From a checkpoint of a small image captioner.
Model: 9.12M parameters, encoder arch resmlp, encoder norm layernorm, encoder activation gelu, encoder patch size [2, 2], encoder layers 8, encoder width 128, decoder width 320, decoder norm layernorm, decoder activation gelu.
Rows from block 2 of the image encoder, named by matrix and row number. Rows with one number belong to one neuron. Each number is 500 + 40 x the weight over its row's rms, rounded and kept within 0 to 999. All counts start at 0. Numbers have three digits each. After the name is the row's rms in percent of the matrix's.
# fc1: MLP up (encoder.blocks.2.mlp.fc1.weight, 384x128), inputs 0-127
# fc2: MLP down (encoder.blocks.2.mlp.fc2.weight, 128x384, transposed), outputs 0-127
fc1.180 086:471463499502426559575467505504471516529502505546541505430529511448510519591524595470514526519447556512479441500498518534579522459549553510482513475487440483510540466519522501503471463567473517520539500493414432528483507441458591512503541423500526446542461442459453534541478494565495569458538490530542481488464456457522538481584503470479470513520521565479551467565504466430453540519521
fc1.181 087:463517497529396476551496489436548419453549474502466438515475506461483519453445481519515489566489438530489490516505514493517492477434463454466545464460440604536527461453491522465532474548469408523506395540473558550489478470519537545525514520498507446593488529516513526498434545537470546562485504502511554529446487544486553491419480512476580471521447469498536462503476495539509482527559
fc1.182 121:505488573478515457578484474546507511408462498463579466422461510496504618460508521499516578465515491531505566554564531472500512425471541481471491476478453511571498492472495479474516522461440543493508501480529492521490482529511578464465544497479494534425455489435481494518497499475510494431499483478519514514593471470370490464444489495599469486522513504464529496420542498541469446522506
fc1.183 095:516517519517514480527397476586525497457506503488485479483492475549521461536446512491457556496464470505464500496402485458505500509514489570464515472452427447467460523429583459522523507448473479463458560484578608544492566512466591475536486575529513509522470502444480532425402473423495457567486476435547504502559475522452503509482524478513503487475455473476495485512497552480553475511513
fc1.184 086:554515482477461440553483586520479532489548466430462533426506446455534483494605541506513549518490504454454474479510412482497533444493489513465478493536583473494456572553441516529490531487483466473532448477467530493529432516509492478466496454470509468468504470406496515560535469492557481535511485540488485452441469488556503465457437503427560581584518505502557506507499458514481580532447
fc1.185 075:539507533507491483607387476575590555473513467504563525490478450450532478508453455442499579501474521531496539498512544529477494468450555509515492475480479486556454469475530538482555553516474476520536477488473574490486538462516449507406496525506592532545469460459507494500501488473522541442382452500518491460474412467489475533535514467499463519496567562498491494466511578532480474542497
fc1.186 061:492515548523427441512514495564529478568453502514552477490493472364482468492531492527504499512508499513420490487450551542528511485483560534456497439506501443510496480536458480442463509476524484451539485486573487545490484539607539515440513527537503445551545553500516491500519526543471511432496454527550431517499514457612534513566533526450490480558519455504500577550538435432506545480475
fc1.187 075:456452527451525462551535469511492529526481507536552589541475460535515531507500510479548497436492504434467463491553408518490539466510511459463469398481587522468476531574465514489497518506473507523491551502565528518502521457458572517534512557464577445522428523490480517501500479519408412539405469549461493510501458537522514471495513496447482525609548477455439516530472505501492526562485
fc1.188 073:473461434444425454533509456520487521471526554538469462527414405463432501500473491535493551527444520536450542527488465541530499540563475535523542502508511482572505481460554500498488452499495462475438525440505580553531494525527449489487477426512530557483469481575564490495459483428502508501519508479525527462534498416448513465505539565509415496534411456478503569481551534513552507451463
fc1.189 125:523537466425546595565487525498531477486536499494467489465509453495481502530502475452533518579526469442483436481431545594468486499489541490526480475497486543540474535497496494518483421553502448484539500452457484500467501470634555463523557512518430456517462405547493483512458488545501469486551520478488456594523570512525493509494540503473460534521413472473479444504492490472526521524398
fc1.190 112:545458482454471531472477467470563518492447445504512531591554559496474477421484408473527530515544404486485473530469445469585451485573496472451512529511507503416535557518508442458496453528479448488540479561483464497512543488480541508513504472472517584515513485490564445466478466497468536461501525518406493473520428558467492501516515494547479536511500413515454490457462509590497503559453
fc1.191 105:491479472472492478409452520488508466490518490487496545523474508541485488540520536551525454469495470582481592422444453588475489508506499550534487485474511490472492544493510434488531456450471452502515525442531461498491422510510518512481475403479537513514559504484511516592523410567457476447492477523442499524454451486525515476572453502388541487537519487549508553576526443523566568483499
fc1.192 092:534540500496452461455494488510461527530473545577616531487479498496474513493466467576493534522530526514549521515493533450488573493478494504511492477425526517473430555494487535471462463573493512467528541458389522458566455460477589450445457504517526553448495577535458473419459450467612467556531498563549470577540501492518516504519502515512461493507448545544526511521517470502485496485506
fc1.193 086:486510596530497496511508491480471449400491494511502516465502494483538526462506583464515535482581437444484521472481482436481549481461446455547463446490488502513495516496517452491495472530533528476470473498469466430496530465529491524548449549517506472608467479578509511561473457580450466434552484504527470521465463511488415510444443433549485540560454477461510488494506489576572467482402
fc1.194 118:449477530508500479480444485581453450516428509444514495505558523572459491525500521571422463523501518497508516593444500495482527563538534536483489536446480518563495501531545470496502489452465492588511513422457524544493507478487474496504488418565488501515472486478494599515554485510472408540493499450456502467536430542451513457451421494487520551484459515479465507569526464454554531584548
fc1.196 111:507548513517469451603499462504477502450488416460499476505519436507517510490492488475540609442484475513510486499506453435519523457533554526513457514520567533502557549519477449479526497398456485519446466537491587547469500441474534527471492537529546521549538532512503533451492473505455520495477473539515448405492444506460425484451568477494499528435551491545551496464444506514581480500410
fc1.197 083:437466573435524464503554488498473522521487503418499480506561558535416499465511502511508506505530478428478521522472488459530432482423516492439538483495514540493497489527472509443463532516494546515423533437478446567496478614523526500455452471447485436492560468506620599478474466495503522502522461478516488539543564529558494504530501526443482473578449524463434506509500527536530502451515
fc1.198 076:493439475415464475476481518475496489534569439528519524509491602450421514489489484442501484457439491573535460403506557491573494485546510510546466472570543479494491443503489511460494504535532478494561476522483503513539449467546510498439463539407556454530474528503505521542502532517486545420461445458459444454564560496509503472548547517467492507530472432520492489554505558533512522541590
fc1.199 097:525537516437519421445567494478558508454512514429496397543489459499493484486486461519480538431535499411493409437477482526497532556502523483457512537521536467487554549461483466528474480470482510545500528434505515547548471530477437533486495468566541469558515481514512457492549523478521483447569510479506480524418526625470481477449464470581537509540535508567437534448506511495524552509528
fc1.200 107:546478485492472514501493454533519416549519511450527482442554548517443448502456574542492495519531525590479571453469506503505471588523472470483505566523459499507524523469557480472547508429487533472489472521443449519392545552484501443582456488433559507504568500420443545527461444547497492499482451502463499463478460537536467515479436492398519546513478467538498514518546504496495536500450
fc1.201 130:492502483510544478507484486476499563488514476582485383427565481535450491441445472497538485502505541484498444492428469506536530484530438467422441477490447509521459542554486459533547511543488413498518462522525547487476528447526498463538496499487522552555510503474550533534454514543490450456506484550517544595479572489588467543478525542487514523527466447554464511499488513454591533503401
fc1.202 081:500462510474483471503504516527521507490511546496474515406536404457448522499530472431499504475492547588461542469522481537501561469438491569531543473514450459513549537521488531496562491501530457537571445465473488505524499501477514465422546511402462502426544449469548486504578453509475489445458518558525484511468544505525466507448486543423395482578527493418497519514494460579516482510504
fc1.203 113:463508535444514468492519492544471530482574484435515516488474522524553460518440500541491486473513526471539455487406495507512513454485575584501530450518531468476467541517551490475520501489504510498402493423514505479431503500509549450611492495489487435531531574506514495503476507490479517589588421413526503553540459435431453542577474470499441477525477523495458443499514524542470473442488
fc1.205 060:494514522437464499438523537469499505509556516486508500459436524452477497506488438506505422521491544515523459470417534474503507515505495576437501528405565449454442447549521532492428468517529510511564468418494482482438444583495459535492512427467542495516503443483529468441444506538545528507501476460468485495553510542556533489515459604532553518497475513484501518556591511460439574486475
fc1.206 093:496525443437488503485452437524506510538504526496546520561518412549514470608442542493562514483510475456525448418459489570523538544511538501489480449527488469501505530577464413440507486450443507480538529469456540496555546483468507441529557518437490518509495463461471508490488410494544505481448425468447539545539567489534487512453525441472539479515502509535498472485563611527492507487478
fc1.207 068:606448548503462495480489489515433474510483482523583530494472511516480444557478427497431491510528550458428531537419456478538546518501509455495498496520518509545520525502471520474498489515473485468537539451429520394494515531415499447520499490489555484479496508496454518466596499492459481437499469484442464487439411461517508537509476573449488520547490505521421494592508577519551449536479
fc1.208 079:502504554487499547537493503538546461556509563512459407445471592554516440424493481465407527442446526449496482497470564537522492517469527552521562548511428458470493473447552520467512497471551498535483580455564457571488543507473513495533498470496499490466577515478567494460501515534455515511542532471495541476530491482411445481555528455481479504432455508465471495531440469587471516510485
fc1.209 062:492538550473502477446484457522491483530562572485469602471570495506595481488555439446460521464545518457526476494501544469469514446512417437528555492505462484468424527566511485523478426501524420459511489484487533437442490458509535443472540551514474490518477568517560479527534549467490556461484478527541509559521580486497457515540483547507490502539570522511480479531551553489490541425438
fc1.210 066:540445571452520491448465517478503470496436490482526480529422458480448421520534528453472502448493532460489533430464534503492534524445505470503546533557525503549529486506560463440515514538528451527448468564477511379492516516569440499530521519491533483496493556458464501521440407541552449486410428534548516533523535524486508464509543504535479519515431435474458518575529513441529535460510
fc1.211 106:544453484533535479487484515528482515526561599467488473475506495523481493490647551449525498496517491534538464509553584530504531503492544545522517554510515463537479461521471577476458527509568473548520598502494479509425447562544503432542462475431541478466503465395494553572525457573511470495474451448465480537456477491447505482517507504487543531507503452507486555571505504454464496520473
fc1.212 100:514491451569527427562521456464460505546496509600478467467502505537438497488499523564493467429556471474455435512583471438533423541471550505544471439501527531528535480496464507520502531471528540500493545501519487519580448448514467483432536458500488474443529526510490578566560513489515492461501500454556465556520506573459537460536560450478488488555529493448563558469423479514443476496492
fc1.213 082:489553491501464483522490445503499455485453574473516482545479498508489460554520490520465442395463529437600531589459565463547595528461482429517520525449491591487474529438453496505515520469506503427470508512494533492546515516494543478522503539485510465423507517439515559596536539506483487539552545449526507552421528555521431554498492514549482507577493443518493497479507485529505535478487
fc1.215 050:508499538569500482532461488523461499484444503534557443541575518422443521442499453480521551450554510472454476481520503520433540474422546471452436491504437514502518515476486479472550513508505536474533434564530403524503480492554473487443476528558523456436500478537496452545553515440526539414453445492506457498538453423498526485477532497539512476623544475488554517440525499505475502444497
fc1.216 119:456531518462448545488500497511520492529517467557586537465471505524451455496510563443422525529527490466500456526420469536498458520516449477505486522499524492413578616468520475500498442477448480524604497471507522539509519527481480472545501494479486528557580513476524500492515569518518530532495506511504504527523473470544526457359463533493472576557461491498448532563443572523527458451480
fc1.217 079:548423494539432558572493495475437489533425564436528531505464442493515483520533511533563437503511509450470512460481507494429493570537494518538517526480464536417531533548607499534503425493480436495516489567519498567518542477571493538415503481546515455542412551514513457454453508512487541438534513491509495516461490473543508549520449482469488502555537435482459499526480548464520510479445
fc1.218 115:518535449439489465515501500492494419486467450437548461438477520478524583506460563450481523430539546470540526415539547486450518432426544502523536504409495527594468447510579492523521605479572542499502538443563473521536486541475484544472440461520505503475520520511493504466488424540513490459471505554494472509553449458488508466516526484434513463506445494481450542468528520510497538487455
fc1.219 119:492513557440540462456493496428529516497507404483503501455499548458414475519548505520524518482503485481507430491381462544542461497554455542542471474454494500472537556528421482549430510461397530496514463494516478568487492478539477513537486490377547493478524494493469542468478527493542470491589463501495555445534541517509503544565431504480510498542519509542490532542517465509518407515464
fc1.220 117:466515569487465531468522513442516486447484497457541420524494515439514545502528466463441498429443493496460519479543516564519532389489491511513470521509518505525532515482503449516494566439512478509507543497492550515572487533552494528460476477455570465547504504532540520420526485492449521501467457446592499391470442464531469475534500424489552433555562513479589478502513504554553561468533
fc1.221 087:567467466524495430528560495544481390416476485544504562545503482486542500551529454381511566512470539529458560473527514503468551520502433444421550491523475490478566525444565540459493467525491453499465430493523536463440514524558581419482498616486516534546529523460464504496523498537467509524507479518495567481514497487454487516504514514481464473517517490469451524514508539450547532510495
fc1.222 088:511521551567452527466461431495506521514583529529545540499527542469575474590513488406503449513507489487549558451493496515465535537495511408539482481549480485503583544525516512490506524479460528486536491486521462405555448441579485487480505485466445489440474506484514503432516542514499469491491435452450535580563557475511504458556496542426484550573504477484471511481473531434554542506516
fc1.223 138:509433552560512545507524475472467474561459627579531510520470459492484445471551497544500473472500474554490495557532518516486528535552480556554483512515572512503516483520515513466522479457539523498551567499456395494521447483558490492479473598475555461511452388495493554533456536511544510512546529522504487482531431522460579580579476482524514538574534501480516495526493505515457486476481
fc1.224 084:543505504467506475534502442516500525484500429531551453457481525513476542477522503481512470503510475500504533609564482423526480479552485466483486494523493574578525480508495497433533496459438437481483464511504541532489546448511475448483489551430474503466523506472553497499498559450406494433416472483571427486474529557404505497516574562495440474519514546443534476434447470581472473514535
fc1.225 113:529477522429478504545540506496542460530554529428423493475541494499465428461445524562485571461468535471498478469390484517453490406440467513466503484516509518469456544540483503501545466512544540491446487485526589522499502502478559453542469507492471484492505585542412459560537491473499528502452523533504498550415498534478452528569453498471503552551457566479464493521485478577523564543491
fc1.226 114:471577483508514495517444465515500527467476490542601439472470530522542511520550450458416457569553498501558473494581523536483512511518561396512550477473537527508431477500500453489457489464422469570476493556490510514510553487480525456432507515469486538530477491419447571512494438477467444472416539442523519484506486515512543529503518447566522500469435475514509491515477467535505601525535
fc1.227 088:485496508429427393484516476517459551501498503492410493552400484502452483537529502527502614517556517513480519492465537463526434566553439513537529514540471533455530429570462506532552552459500512523464458516494496526501564512523523516461519451442572531478506570500490501567495536468502482512440511451385475438483481484526501511525485461455495536549510524487521466549457557533513497531463
fc1.228 080:506470478525505490484521496473486549542412547544499440545460480486482557430507456489525477483552520569468432464577489501464445466437461528439529422420478484481495503468482474470492532496531595519567595544548466547551401523504490564472516476498500498491510493540442539539504509485539523531532418506491499528492474472449582503499481405495517430534487524424508529537469489522547506503484
fc1.229 101:566496540446491538537503544551482541493516511508497377486484500523533459491567541506536407506481542531557497542500450505515565452455512540462454553476507531445452486443460449534527474509519436529506483463494437455505509496512534537546463501527494462523512545497548568464482520523558475524568511436549527492567458511519458519470536506484430596461401547514516454532437441468503549521457
fc1.232 108:440488429507458563533454549489535537454501507515538514537485497551511499530517519498476462498489489471456463482445524485524495403528588497546471523516466547499512516522539422538581521454521509473572537474438598415466489513489393455520498459541518424543508468542547552473471556480493470510520560476519502519464509481454553391512485487511556497531491458490571555513505490489482456573521
fc1.234 138:464456468507534503453507517522483439486488463570502500538540522554420493522515557494428515481445508457458502546417515473412480499564474520518495506424478412457447539550533527571555478523473554516526430525517562534453522528491521520516525490497505540527437499477483471565519545537524512490502431393426515454554579483472518517534495439444493553536517521450540510548505459451524492507551
fc1.235 116:518456464439520467493507515511535533514471513522497407509563525502426378466498526493518491490516490526436461526456500573569511507591473469470394505467504504503462481466494515470518459511489499508562507486502470530486514455607518457552477486454540566474586498577429489501458534548500479392521489468412534513485469487549461554534511538484511537502489492513501453475446484527496472497429
fc1.236 110:492510496502516476514507517467533447507535596514568531507498449473533548451491594577492500465529502455472524534508445433486467499483524463465471451570446556537463398514513505564514568530517517464583459450531488436486536461504525450459551495447544478504484461511563496495455421569432468448464512487566480505499560460527501543524512507566479504545444537500503493487513560565554504491552
fc1.237 091:528515474503492520521510503490570545516508577507514487458546534477455492499519533447425517523514489470576538510535512534475501560508509516454456601456542513407498542455550408452492501481532464483520468484504456529555488495435457461581524466527471427552481501495454487529480497608480466506473476486529460503549508437488515497545462480557495369556493515438465495484548523496548479418474
fc2.180 087:519413504480462526422542480486481420474543442542490444559520540528508495549518454484527452543486499483478583512468452480524493560526477572518523506580492516471524535438385504419591425497496512528505466510515514468534512566456490561562458500512443557491442485538478536481532577454566462470558492459501468501528454551499447562495496451478496494504507525522493515502473493571458506479485
fc2.181 079:503465492509432505496506478556438486493478492469531457517531472516603506421547522455522480550545557496483507531454543511515501447480467578478490537497465512480532555455524469500503465523478489511526465503463465515462512520537439443428503437483482528491506436530407521465589473528507569519449566475572508549542490510463540542589627460491465533461504523492504450479489478484462506396479
fc2.182 108:481565476574483559481494466419492403581493502496454478468534610536484468523434531465508454486450474539577570443484518506501454472591415464470512531573511511519529506465450565558468541492446470520499402503480482518530523497449507522484464527524519542533536537496492514534519529508471467565512495482487490525482481502522523490543513509484491497453506396532475497549475424472515490566442
fc2.183 099:475515494524418543503573507477451511522536526466527520509489486474470429437548440477496491558454428510429540490528493551558460501521575536425426536503487511467474505480620556533488529492569494547462524514454495489511484505533499492450549469411462519514512491536489490492508498525512467500514458478471553497476518459548574544565541481508482576531411411482481480550462568510451466481546
fc2.184 074:491493500489448548533488493521558493604487518541590475540487490517467566480506505504496481508508519433549417448492467576525432436542508579437489474516483593458476475541579475457510514470461456575494501552506483508503447465513439426475472471511424584485508517508514499481507520493400510492520497554548587498462483514489588460498479465492511513496492459535500521531501486559433458484513
fc2.185 067:471440488464464561500530533478497482500535495547408501510496536526490495522565483485453452541523541436518459493512506486567508546553449491471527515534492468537506542504478509503447493491532502470467515438521452541548431515491546503574514535518390377471545560560516534486516546511476508528554485499450552471535539490570506538425506536523519503524421421500507487417452435462576450507516
fc2.186 063:530461546442528499528456495539571476520530532507495512522496446608479507464608466458480520444444514513529450436502536418531513554532499473591488556569502481481528513467474433493495507552551457516487452582518515461511474561494497516515514544492415544521448496531495533517469473442519490501500526491504504490458471509473447528394498520516559573493435550514420494481435507561488509474543
fc2.187 075:602513494552513507474537414484550500505518515472449504508484527445412463546537456497492501538549520489534544502432558507509523491441590493555470532550447524470421474531487514593506515467481478532525495489473501475476394459548485523549536515483489499459468481510498515358527490533488499539487534488506502510457467480437479509491567528517538487423590466489573546453538448492478501510492
fc2.188 072:557512519493519516472447503455496496533484443453597465507451583572482461549547535454483527529566503492463500524513438460482601497450495494486571520459431491472451502524482500461423489547534507485508463500490445547517508429480503486528566553551494415539580470433506506495574500501536488525520489517485483491488528556480510533531448395437523522481550543445564455478482499456472536543505
fc2.189 144:489501465637539521483520472495544467490493481525504546553491552577586520499512518536492479497503499510458497534430481501525498450536501474488511531529474451482447470540475489486467499432471472507552539488429581519447442501497501507436503499558618525485502489488513466534517443434519529493448498463484462481667516534511513471493479497515553488518544458536501511406431556491501491481473
fc2.190 110:468470455474484527530450508441455513537598473505438513470526540538471557530493521525519513478506511591512451474537538449448544510494471540473525478407502499595448479546450563549549530497549495536444529435498491498536455543535569463470527503486401466504497510494497504498446524490527505538467519506502454545441527462532564518427516459547519434508507573529560523432494429448472527448507
fc2.191 113:475473509506494505494474480489544430484471473512453485451561558458427529480504489479472456517477556476536528518565573522479565465489399430518552458465537455564588517468441609511483599517496497491496462531486481506584500464566517457521456468467523514520474459510467530505477588423441510473491572519456526486522531531564574521468539541518491459494519446481528497484534509449494488525500
fc2.192 072:462508506481580520471442541486514425414499480565458497463491614494518452522482517397527515528600526471447507536498505513540480494519499498548510558572522412526461515484457438581517450503551490471473497472484453499482567452516582454538561549512476434476451498512450476471536525522460518477510494505464507471517502535513518489537535527458531514584516507490508421502477485530505470415546
fc2.193 087:425490499465440555499502540525489510505514451515468468505463494538569529537396458530444455511388514525470519493510501532487479457520542530532534573508530492467473477551490521511541504469440614481546505476493482506508475470510498466446509458430478511409547528423498490493483543471571577531441447521522492473472462424495527506559511543474453533485512542490508515519523493535564587480593
fc2.194 126:456516531537484450451529549535494497523425447549504498511504529503436520469520451466483475509494530510496459504505479542547481467464512479428418434500571495457534580406411547478487511426506459514487538588497503531453625505527533569455501472423548567592537449493458522519487545512493551495499471547521520467451537500512495539524507484527517516497455477479466515479521556504507470536422
fc2.196 099:495482535507503449478532469490531481522526552482511490517536500505542480446458423499472403488555525473554547470503514549488440489457475561459578517580483453537527447509469586491470514501529479471566563395548463503507484565512518423493510524462433502465515447502480492520575476552508467504513517434480506543545579542497607495478471550514497445536495468420465477503505438513494540450525
fc2.197 078:469454483494425496476530525562518510394561471588510413512452414506474525448462479519501562493509483537526528521540518508483504533513583426510530504493462540482570499387513525497430416432447493459537426559511560494549493408488497554489552525481525529514509469518530507542545545473537521550514531566481495472423467518497475484489490534537510487492464523521531516465472552515473473503496
fc2.198 082:532462565587434526554481419567470488465495492549426513530514515502508514524560526512521422541536528445526547488478491483509517538527474484487496546475493549497461509489484511490458382451514529480498478569507521516533502542446597537529557501585456500471500515509447492500438526463515505479564504533483441543516506475593371498423491559544501469445497544500534522487487464478500498542486
fc2.199 093:487414494551503489519514526560519573518446572559490530464484463489508575498417474512533511497512509522492541462552547435543475478555496468506478443535517554526514455483476468525497561439543408500494467457510489472486487492467514499428490412495506519522532540470491532558493517500530589508462501482484574454454460372475549536528519565458516453443492442467583522477510510457542509511546
fc2.200 101:546473517410464492459507478537509507452495512563454542482521492462412573533451513487429438528506555441518518464533517519455458534408461546512550458461537439565539528478478537445495484521522511492477499490585483504518514437574571482458459464452500513506495531566467471539492486512489616492485461512493513511510491454552578511520497545428518476541461481500518587502529460450493431529506
fc2.201 130:495564466542474497492494473452514452563451516540452554560538522612558505474522475550511521513495496415450491543514507452443467535570491482510532503505516486477549470504439530461538464486546570511486476494569460497430422564492509497436581484495484498495494451449455539484531532452517563500454538467471507488512495464498545437499482461431487600546493475557436478570511541485509467539440
fc2.202 074:525482493553514453562517482508504523502552415491496455480483562487446461532521449507508513542482507425495493483451443548555472479594484557443558563575550526424398479504505422487504485505541434488461477488473485491471451468483475473499501531534573434551505509512489547473565518486492512542491523519464504509526478534563480394426573507555579535496511439516533472510541536504504544505493
fc2.203 109:479518533506449502578532524459496468492492555453583534528474417445599490487523500526481469493428489517476555500526480560540480560547534574489510539539483554413533516606575488498484496551453501443503519462471547482444456431495456511464485491503493522517490446466480494496456460490441513432478474464519459547441563472516445554538447600467488521522516510494471484449516486517482525544548
fc2.205 056:529424490448574504544472549566429480472433511519506517546541516554541517522511509533503488521474496495480513429508479486581465497511537507560477503571434558429535543406513435518560475488491516492494476519448498543529532484531484497466513509466426493479475550501461461568577531456513499528483553473547478493429504476485465480466461430489524572404525533549507506516441436572528459471552
fc2.206 091:495530525635486561544503450510508420458516577474481503508508583544494485464472529522453421471533475533482559534455603519503538544509507552515542456459486538534452450525491462417446525534489456446494506461447542490468468511559505572451434531499503501503561513519502480537494475440439501486523554419500473576493515458519459464517456499509542556458489447513509528523441536512507472488501
fc2.207 067:456491450488468498499478510485558469551428500445473459457487562459508568462518510458427526573503504520482504470572482535510521469502517571483490520465523509544477489542531394560514513525475509554511564519549424483494522478582496529439468549468514554479498497466515483499476461498558557557474440521530501531529547531527389572467533493523501485454524492518475450526469365500452549470510
fc2.208 074:471562494526551497495516538502469533416499453458517517486492463504529516536504536562572511594508518535499565458550517440528459473551543567500468425418498538531529499478523548572445575543449496546455471540491502409487497488483498509518471473442478491492475458460456435515489489536501414546411479508439445548489531509532547518564532503491478556532479535465459545472512576447491485463526
fc2.209 056:445459480533512474525461549477548535502428469537496446528516477446455506510489569502498521549531529515539499466520492485547456468489592500507436496466543504504540476415521504535478544515509551504507490493469474601506493535615490499396475507510457526497549420532445554452444428526547486474483570472516475460506455485516441501486489530483575535548510470533509533415512421495550449547534
fc2.210 077:536545550523522534534493501552440467568561522542485495541554504507544503484550507485420560501407477511561446429460482507518503519488493456447525512465577457502544487489436516486520471490453484548517485517480531485584438509518508536547513551597562527545497511481529510507506503491503430436536490535415482473524505557476454519372492481474498496457410495475462544446501441482482467532535
fc2.211 113:473490482467550495557500444501508400482434443555493479500517508506407496487465487478537535547514512537530455523495447497465465520500460424488538523567527479510520530430471520484554390442475514537510472559512519463612483442461491542480576548521526499519510451514487493484442513410481495531510549595488503467587533532585519514503518477483437554485503545475500532432488513542475519514482
fc2.212 094:450591544516502575438528440518589515458559475451509481545478425473535442544441379509500498448403559555496562523489513532488520535558447455447533539559514541496519517463517469507472520446495451493444490527551553484475501521536538503560420509478542502513514480516478439448471461482480492488507484539526489497492500444522547533453507541440521517510485572498505493472560558534506490526461
fc2.213 087:442497472456418504510437511533512546519464445539497520544578509453464532542445491510477586448534472578417524511546512457446410522564527481500494500505501506542509492482455561494534529506511506506470486556433497538490468526520492503476457484537590511482415485529470517442456527490505482539508471494536496440508487489478566502526455528440533531439453465474635491527543578505572491506519
fc2.215 050:429457523513473557494522512479582463535488534518502536476454479538511506484509452535506491569526457481547515463545547480564508561611458518514480540549536467478549469458548483478398551465515468556459558506485545474524482451494512505524476439476500530561479480503469535435530488527498438549427496438492517503533500559504463488455437578463469535440496470395428460504493476457531497551541
fc2.216 125:523523393430507466528521574505498526485491539492554534523445473452524522439520507495510494461543479564470474473502503468451468527458546524523529496488500498565433433476553498471524514462536499508484558502540454479554570509499522552453510516430451540470432514488540539516502460496534452499501532552481539567533526499472460543589566497449512490535390492435429482526553495511545412441552
fc2.217 090:541566457449489435556484470461474541521516493471498505492435523564496502515537532515476463486514485506496485535539556461464478442569508490583511522543468465482462496559505512492485525487461509535535473539505449476467544483502458521447450549491506442543502498518583539503566448554515497498475451425456453492423517504461445468490539496571586445537572441483489469584485516582436480601472
fc2.218 107:443555553555502527525467455462538495513518561507457514535538468545522482463473402502496459510495475476494510469556509526479504515581455458501507509618493476467521557449470495482477492505484475457470460452507481509441517428498519491462609558527518428467505505458525536511535571460448560530527536500457517443456567537442480510477554458493444523489529477484500528457439557507510434610539
fc2.219 126:552434484502433495509481537569540549525498530509523473438511430510420536458433508554515479455502499499481508592517492419525469511419498544505498518532457533516553511504460520447512447514530498496558507499474505461515514392459555513452489531503553473453466498490498490486448529469547463510429546546459442466512519599493451514538538514531449580469548521494568436481493591536506462474530
fc2.220 113:481454469541566451457464493532560526521480476471514582518503519607521469476492551514496422490562559446458538543475541450461383574503488472552568516482506452491504420520549521487497450534447503539506514501534510518459452506427508500489505548499489480473538514451507440467497488500501525577530540518466487565565553492427521526554550500458434514504410498495516513455486498499444444530517
fc2.221 078:450530472493445559487436520499513541513453537479508462468468505439443528478511490524477536493550499393575518568473516499526439496476559542509529519460503505477469426512429482534427517521494478450537476484524435544558480488434457671510525480565487502496515505477466569511517522507491447535454541523539448528515466536499492493508529515563541516482539531495540390524472498462502548504469
fc2.222 088:487538542541528483569408548418538516579510502542462432490456508520510556446527493511451502506495444538500466396479444505463511524527528495428446524544529508521518531475493456441457531562561511534525501553527536475485534475466479539493517426505446463521503503546447503500473546464439551487541390467524437482516502450560473502450437522520543506548464534512522488462509541448541555549542
fc2.223 128:467413486440467446456551505534554487515527493484563540513543539517545558453516509471538517527565486506556443536424497499405515515505517556528475523516530473425461550441477481481492516483547480413450494557535524501580498537561511465509520455476513562499476451494487498470569455468436481476467486520505530438491420495528531516544457525551468454496491471512517490455580465613487564506486
fc2.224 079:503569510558527559483487436509492479504495525512469504494477509482486449476497471505535466463447520541507489460466531573513418480478426490441549552497530422478534554513532542516496467460457517526514501472491479495522439550529493459481519512444525421562635513576457496487432488447506509494629483543432517557455515482528537486561509526496528504476525477538557449463525395467500501497485
fc2.225 121:521500523537413491430535544476464502497413467481527545544461525497513525548500547498515502492433475503544516494568541505459503482579423444478520628458495522436594487534548493523484505516502494499442436437478468464469452565518482452578498549532493474466537538555486469475469464532467469478510502531464512498446508480433528518507512517514521530492569465523502527472569519379514516481560
fc2.226 109:510525534451515542502486492474527443533461502444516586473501515466502506534502526510573487449461433499453459497421460517555517481416458551520487516536435485489548492505524594547539491502519541487488541435510484468507478512512492548519489481485493388452597553509464390522498483484560606514497462552498498508501483543490530447559518534482444498499556537487532433538493489433556471448516
fc2.227 078:544455509577493535525564549484528515421505480473494543547508504455488563465478492504444516568569507464515557553548473506503554454432500557468505554478480484526476544536524482510503502587504471484491557478527431431482430533552508431490492558546479488460583477499534452501473488549471503446539488515554483436423550550518472509481420557533492496460532437460504531446483442438443503474523
fc2.228 074:527516467500501544513499469520512459468549414479500520455492487490472457517513515444494508512461475467530601570438511541486539566546491482514510554601524561498506493490532466545437516484473406523482483524471600477393514523489499494518487580514560489487465475462550487492514519489482422466486564463553520458496556527446497484507595519497496512476543482493411480428537584529451527517489
fc2.229 089:458569498508604439491522484503501483486514464579492517533542495440517539533552476517526543514470551419411479498468498445506471439535496495454500404546499530457495448513508605478529430484477523478506539519503572477485530519453444548474531484458471499577473495554509441518539535515474475510548394502491457537498497510527509488514492506426562407537592485493516494535457494524530483468518
fc2.232 102:510466443484451507482541592475469522534503567480507379469551533493539557473486491526486543523629468510419499491464509528594499542493453522498499436471504475494389493529507456539459500500554591456518535563555475468538487540487480542508506471510541511521480520519488509437558528509536458487509462487535440544504477499454442488519543552460500481475475502515430495534507513499503519397462
fc2.234 148:548469445543468492530515563518460593498494480447497540499535441468459429439519404542566480497500505517474475514493419470568522521521584554489440478520463562480520598436463481491538516551478549500488514492462499518481538474542538495554489539443468470498489485468493528466502471466525490480614490565517521501425476525455466519482459466554535571459463452529489528510484543581490486499442
fc2.235 127:529488520547538528452508477524522502479498501524455630480493520499451537484532417494544439443474551550513487538508522407424539482411489492518483457554542473552544499556492512518521464492493440464503438460469484452437472518482494561439557521469506431463433514497527453597522556449500544575474485505508486496538520492501553498475476502525530486545527550494523538431529578483460440512472
fc2.236 104:457486568501500442522467515450564489527482461450485516492499552449544457481483415497535496520445536538550443457549508498473499469565546521491472585509498451515473539409446516503549512446496469588486496541503485523468520513532457467489466541486478527487491624466437515557487544442533500545532502563439561514453412565528508488487463524529477512531522533507551536501526386511505519472475
fc2.237 114:535509483480558420507518541552495537421492485549512504463504416472545457450506430542521544495483554418507524578522496481447565495529548458533594565439440492457504546441447549440425543513517474505487474516460520454504550522506511520507494512489571463487472447553578463576527519474552471537481460550532481546477475521418550528527500514467521505518464475459476466480449478463484478538528